From a checkpoint of a small self-supervised image encoder.
Model: 7.97M parameters, 32-pixel images, activation gelu_tanh.
Rows from expert 28 of block 9, named by matrix and row number. Rows with one number belong to one neuron. Each number is 500 + 50 x the weight over its row's rms, rounded and kept within 0 to 999. All counts start at 0. Numbers have three digits each. After the name is the row's rms in percent of the matrix's.
# up: expert up (model.blocks.9.mlp.up, 32x64x256), inputs 86-171
# down: expert down (model.blocks.9.mlp.down, 32x256x64, transposed), outputs 86-171
up.2 046:561499500499500500497500500500452500500500500500498500500502500500500500503500501579507500500500500500500568500500500500500500500500500500500500500501500500500500500500500513500500501500500500492500500501461500500500500500502500500500501500500501499500500500
down.2 080:448435500500500500442500500518381524500500636500499500500331500500500572502500496376497490500500500500500353500541500500500500522500536500334500505616501546568500500500492499500500575500409500480500500471578586500509661500500500501500500500503474505500500500
up.3 041:509511500499500500500498500500512500500500500500403500500502500500500501490500503497508500500500500500500500500497500500500500495500500500500500500500500499500500500500500500500500500500576500468500500497501500500500500500494500500500500500500500499500500500
down.3 070:450494500500500500731558476500322486500500558500459500500484500500500493472500496505500462500500500500485676492450500500539498418500500500500575503498498509500500500514500444531498508500409500500500500476545581500567500500505500496500499500501531504496500638
up.4 049:368495500501500549815502500501496500500500500500500500500508500500500500502500816494504500500500500500500502542463500500500500900500500500500500500500500501500500500500500500500500501500509500508500500534501500500500500500502500500500500500500500706500500500
down.4 075:560540460500500500521493500501499500500502500500507500500629500500500500495551427510498469500500500500466540505389500500500500524500434500742508500341501480489500500500429581500500495500461500529500500534427546500500500500537474558500498290567499476499500571
up.5 070:768500500500500500502498500500499500500500500500999500500503500500500504431500493498513500500500500500500519500499500500500500501500500500500500500518500500500500500500500500500500874500503500502500500499542482500500500500501500500500500500500500514500500500
down.5 082:464503500500500500500494500525610501500499500500479500500466500500500498497535544519546501500500500497473452500534500500502500450500524500500500500480494662500500500509378500498502492500412500512500493509529419499500500458502500502500346500500493470500500518
up.6 066:580502500500500500497502500500843500500500500500503500500500500500500500489500491508499500500500500500500500500496500500500500500500500500500500500500500499500500500500500499500500500500502500493500500502288502500500500500501500501500500500500500501500500500
down.6 106:500511463500554500484486500524489498500500466500616500500485497488500500487500220374539503500500500498467110500537500500500501522500501500512544487443513537493500500499501496499500436500496500503500497500554464500500500500494500491500504500500499584516500522
up.7 055:524422500499500500488487500500530500500500500500209500500474500500500500692500558522500500500500500500500429500501500500500500502500500500500500500498500500500500500500500500500500445500502500501500500498498502500500500500499499500500500500500500498500500500
down.7 070:669498500500500500494437500500421500500499500500580500500503500500519495386500475260486494500500517500729657500556500500506500516500500500499503500466499462500500500500455493499493504500604500340500486512184498500500500500452500571500507500496504445510500505
up.8 069:500499500498500500500495500500495500500500500500501500500655500500500502500500504418499500500500500500500500500497500500500570501500500500500500537500500500500500500500500500500500515500785500502500500500500500500500500500557500500500500500500500499500500500
down.8 103:482492500500500500499496500585595501500500500500499500500500500500498500381500393477537511500500500500500480500306500549500500502500455500470394241271500500500500500513492515481484495500491500517500549579464510500513526500426489411500508549499501533500494490
up.9 104:506501500500500500711521500500505500500500500500501500500258500500500500507500499501366500500500500500500075500123500500500500499500500500500500538500500500500500500500500500500500414500402500499500500499505496500500500500495500500500500500500500500500500500
down.9 105:292501500500500500378498500503439498500501500500541500500503500544501500444500555680480506500500500500545323500263500500501501485500500500500500500490500496500475500500500516500500538457510500500500500499516522500500500500477500495500503495501500478500500535
up.10 081:499500500500500500511459500500501500500500500500497500500499500500500517180500496496500500500500500500500485500500500500500500500500500500500500500500500389500500500500500500500500499500843500500500500518499493500500500500500500500500500500500614500500500500
down.10 102:473509523500500463483494500509593500500536500500458500500408474500461552496500504498504630500500500500491475500597488471501500471500500500500504394325508501509500500499499470489500512500495500524476544506499525500557500500518579570500449500500502520506500659
up.11 049:503553500500500500500545500500502500500500500500500500500490500500500500533500499503504500500500500500500521500494500500500500500500500500500500500500500500500500500500500500500500499500999500500500500533464499500500500500500500500500501500500500501500500500
down.11 084:502500500500500486541519500502482500500500500500497500500332412500506500643510497322517501500500500500500500500513500500500500609500500500617500570503500500500500500527500500500500505563411500414500437387500598500500500500499500354500500500500500500587481500
up.12 073:626505500500500500467506500500500500500500500500524500500501500500500500855500285272498500500500500500500498500679500500500500506500500500500500500512500499500500500500398500500500500500576500496500500491625501500500500500507500500500500500500500502500500500
down.12 096:346519500500500500552504500502652498500523616500494500500566500500500445495500501561525506500500500501541761500810500500472500465500500494500513503379499529500500500425500500500502516500368500501500503491430500500500500500477509527500499516483512507500500296
up.13 200:499500500500500500704500500500500500500500500500499500500500500500500500438500525500500500500500500500500463500500500500500500500500500500500500500492500500500500500500500500500500500500622500500500500500500499500500500500496500500500500500500500500500500500
down.13 142:408514500500500500348498500499593498500500500500535500500500500500501500417500502476495506500500486500500544500342500500503500500500500500500480449489439476500500500500497500500501604500455500500500500500566553500500500500482500432500539500500500494500500503
up.14 068:502500500500500500499495500500481500500500500500513500500466500500500500267500500535500500500500500500500552500480500500500500499500500500500500500500500501500500500500500500500500451500884500567500500500503504500500500500468500500500500500500500500500500500
down.14 109:486498500500522500501501500504500493500500500500499500500499500500499486895502521621581491500500500500500228500501500500500498567500535500498500474481501502500500500488499494500500502500345500510500456500651370500500500500497500500500484500500497498500500523
up.15 066:489500500500500500645481500500539500500500500500476500500500500500500500350500188516499500500500500500500498500503500500500500501500500500500500500500500498500500500500500500500500486500687500605500500500503500500500500500522500500500500500500500500500500500
down.15 096:423483500500500500202433500496499481500502528500692500500512500500500509761500616437440500500500500503500470500370500500482500507500494500486494628500477476500500500529499540414503497500356500493500492516576622500500534500500541513500499481631462485500500527
up.16 084:499502500501500500516496500500505500500500500500500500500497500500500500490500500352496499500500500500500482500542500500500500501500500500500500500500500500500500500500500500500500509500999500499500500496501503500500500500499500500500500500500500500500500500
down.16 110:502418500617500500219497500497543500500496500500524500500468452503478474518500492551461500500500500500500441500517500430506500580500437500532520501490500470417500500494478531500500498500577500699500500464599406511505500500498500490500499500487500508480500500
up.17 080:486500500500500500509499500500500500500500500500502500500500500500500501712500501526500500500500500500500426500498500500500500503500500500500500500500500500500500500500500500500500268500495500446500500573499497500500500500472500609500500500500500499500500500
down.17 111:325438500500500500436531500522360503500500500500509500500510465500474504310489394653503465500500500500498481500344496500496500734500500532500499522487452542500500500482500505500496494500375500489500501503499428500500500500508500634500459500499506532500500499
up.18 063:443500500500500500480499500500493500500500500500501500500494500500500500512500716479493500500500500500500508500501500500500500501500500500500500500499500500500500500500500500500500500500999500500500500501500501500500500500499500500500500500500500467500500500
down.18 079:768510500482497500501502500392500504500500521500752500500499500500500449556500499350734495500500500500591553500614500500500500490500567538450499500396507500500500500500498500500500565500480500494500500497533508500500500500505500500500496500500386495563500500
up.19 084:446500500500500500501500500500999500500500500500443500500500500500500500500500512487500500500500500500500500500502500500500500501500500500500500500500500499500500500500500500500500500500774500506500500502501472500500500500500500500500500500500500529500500500
down.19 100:383419569500500500500711500500568511500503500500460500500503419500501499505501373657500500500500500500500505500409500271501534489500515500500534500329632321500500500501679579500510505500344500503500500533643510500500500500444500626500485500500441520500500500
up.20 132:457500500500500500502515500500500500500500500500503500500541500500500500477500512428554500500500500500500522500442500500500500502500500500500500500500500499500500500500500500500500512500476500023500500500502500500500500500477500500500500500500500500500500500
down.20 115:482501500464548500505490500497485503500471500500381500500500500500500502574500450448481497500500500500501457500442500410499500467500500500441500482518498511542500500500502496500500499500430500484500500501734537500460500500513500500500500503501500500473500500
up.21 053:476506500500500500573509500500805500500500500500490500500501500534500499481500445489501500500500500500500334500496500500500500500500500500500500500502500500500500500500500500500500499500458500460500500511492500500500500500495500500500496500500500499500500500
down.21 094:411498500352500472503488500512424497500500497500665500500524502500500430621481500501499499500500500500500342500060500500503500502500497500500495431500522499500500500486500502500501455500508500587500500543464367500500500500496550373500546500554500505500500506
up.22 051:500761500500500500917592500500509500500500500500507500500501500500500500476500500498500500500500500500500484500698500500500500494500500500500500499501500500500500500491500500500500519500683500592500500332501524500500500500502508500500500500500500497500500681
down.22 093:501448409458500500408479500530477508500464592500609500500638500500501507599500494661502501500500500500424519500510500500503500395500500500498500499456464494532500500496440508498503471500489500544500503507500452500521500500464386503500510500500593533500500503
up.23 144:552500500500500500132518500500585500500500500500740500500500500500500498320500487501501500500500500500500503500368500500500500504500500500500524500500500500500500500500500500500500497500468500500500500502500396500500500500487500500500500500500500500500500500
down.23 109:415521502500500500749502500483438500500500500500483500500487500500500500549500493530500501500500500500470434500329500500531500513500516500500500498516502544500500500554544501500500494500533500491500538475486354500506505500546505500500499500500465683500500546
up.24 060:437500500500500500306571500500493500500500500500482500500499500500500500554500502508522500500500500500500500500502500500500500500500500500500500500500500500500500500500500500500500498500465500499500500509499494500500500500466500500500500500500500510500500500
down.24 079:638474500500500500609501500502658512477500414500545500500505500383500587478500318497500513500500500500496496500639500500500510780500500500496499500399500570500500500498488505500500480470533503303500504481526475500500500500498555569500500500500504501500500329
up.25 149:500500500500500500501501500500499500500500500500469500500497500500500500502500484437490500500500500500500433500000500500500500437500500500500500500500500503500500500500500500500500499500502500530500500500500515500500500500499500500500500500500500500500500500
down.25 156:458501499500500500540499500508530497500505500500479500500511485500500498501500500719500504500500500500486647500431500500497518317500519500500500432498502373500500500500503570500500494500334500512500500499365490500500478500505499500500500500500478488501500468
up.26 113:500500500495500500678507500500500500500500500500496500500506500500500500909500581604540500500500500500500552500501500500500500501500500500500500500500500500500500500500500500500500499500503500487500500499500529500500500500489500500500500500500500501500500500
down.26 099:572609500500500500494507500498542509500500500500500500500462500500500500424460534401498556500500500464505500500598500500519500500500500500538500470332500337500500500503529507530500505500295500394500500507492500500500500500476500500500499500500484499500500434
up.27 040:556500500500500500440501500500508500500500500500500500500500500500500501500500498440554500500500500500500503500431500500500410494500500500500500500500500265500500500500500500500500508500495500339500500539500538500500500500485500503500500500500500463500500500
down.27 074:302531500501500500498498500465497500500502500500500500500336500500499499534500495491498421500456500500500330325455500500410500666500500560501523489497500500500500500500544500500573558483358500498500552499665412500570500500498500499500503500498416302500500589
up.28 130:554501500500500500515492500500500500500500500500468500500500500500500500567500517492502500500500500500500708500060500500500500500500500500500500500344500500500500500500500500500500501500444500692500500499500500500500500500448500500500500500500500500500500500
down.28 104:620474500500500500606509500500493500500498500500445500500475499500501504400500616441476500500500500500500602500433500500523500469500450500500500499496501500500500500500500500500500600500577500330500500469502481500500500500487500348500440488504499531500500463
up.29 077:499494500498500500466524500500499500500500500500509500500481500500500502488500521423500500500500500500500501500422500500500500455500500500500500500498500500500500500500500500500500501500507500498500500503499117500500500500499500500500500500500500499500500500
down.29 087:521537500494625500493546500318546500500558500500502500500514501500501484498501484476501507500500500492500517500532500500497500502500502500500498502501510508500500500493501484505500413525173500472500463527446501500594471500528500528500496500413394501500500385
up.30 098:550499500500500500500484500500500500500500500500479500500504500500500500493500501485489500500500500500500538500563500500500500500500500500500500500500500500500500500500500500500500500500745500494500500465501532500500500500477500500500500500500500493500500500
down.30 103:501493530476555500416528505503501507500500506500495474500500499500500497538500499498500496500500500500500405500498500500494500539500497511500500500299515617500500500500477487500490498500560500511500500584531579500500500500424500501500384500521523509497500493
up.31 081:501494500500500500500620500500503500500500500500532500500501500500500501119500262501505500500500500500500566500507500500500500496500500500500500500458500492500500500500500500500500500500504500457500500504500501500500500500500499499500499500500500487500500500
down.31 119:271465500500500500501500500493561500500500575500458500500508523500501407577500498485605502500500500500500565500404512500486500499500500500500498673508494500500500500500504571500500334500459500501500500460435516337500500500506500489500486500500555497500500500
up.32 058:502184500500500500502494500498745500500500500500477500500502500500500500495500492476501500500500500500500500500498500500500500501500500500500500500401500500500500500500500500500500500500499500337500500559500880500500500500499500500500500500500500525500500500
down.32 057:537459500500545603501500500497506500500507500500499500500500500500501497323502511498477506500500500500500382500554500453494500477500523552500499502384503419500500500497498494499501604500423500501486508501569500416500500500485500472500361500536487480500500418
up.33 051:508502500500500500499499500484500500500500500500530500500500500500500500513500498493194500500500500500500495500504500500500686500500500500500500500500500500500500500500500500500500500500791500449500500501500504500500500500459500500500500500500500499500500500
down.33 071:499477500500500500547501493309546499500522500500521500500517500500523499519500500507423439500500500500541734500689500500499500492500504500500500350473460494500500500500501500500501438729468500499500500499500422500550500500476500466500567454500500372500500500
up.34 138:423500500500500500458499500500501500500500500500500500500499500500500500509500499481501500500500500500500500500497500500500500500500500500500500500500500500500500500500500500500500500500479500482500500500499500500500500500499500496500500500500500500500500500
down.34 117:614508500500500500694500500484498496500508462500671500500471500500567498639500498558505500500500500500467716500458500500499500463500500500500501498297500501500500500500554498500500490500613500432500500548509486509500500500531500476500465500513522497500534497
up.35 070:481500500500500500363483500500531500500500500500632500500499500500500500453500210500329500500500500500500719500512500500500500504500500500500500500500500501500500500500500500500500613500473500201500500503501501500500500500500500501500500500500500506500500500
down.35 091:412510500500559500512478500442698500500502500500491500500448505500500514717500502498642522500500500500500483500366500500526500581500499500537500500506502490500500500499497513489500480500459500510500502475421429500500500500623555512500517500504320444500500500
up.36 202:410500500500500500511500500500500500500500500500499500500500500500500500302500581548500500500500500500500657500595500500500500500500500500500500500500500500500500500500500500500500500500128500413500500501500500500500500500506500500500500500500500522500500500
down.36 131:836460500500500500599510500501545502500501500500454500500593515500500500517500501446531499500500500500543332500554500500541500447500500500514500501535501508500500500500500497498500502494614500385500500500588501500500500500497500500500502500500503496500500523
up.37 075:500500500500500500103508500500513499500500500500510500500498500500500500320500500497500500500500500500500485500186500500500500499500500500500500500500500500500500500500500500500500502500546500439500500453498363500500500500501500500500500500500500501500500500
down.37 096:416498520500500523555502500426504500500500500500501500500451471500500512511547490723531496500500500470500634500493500500497500586500502500532504500501501483500500500482498441450472449500691500554500501379511502499500500500509500472500499500499500505465500500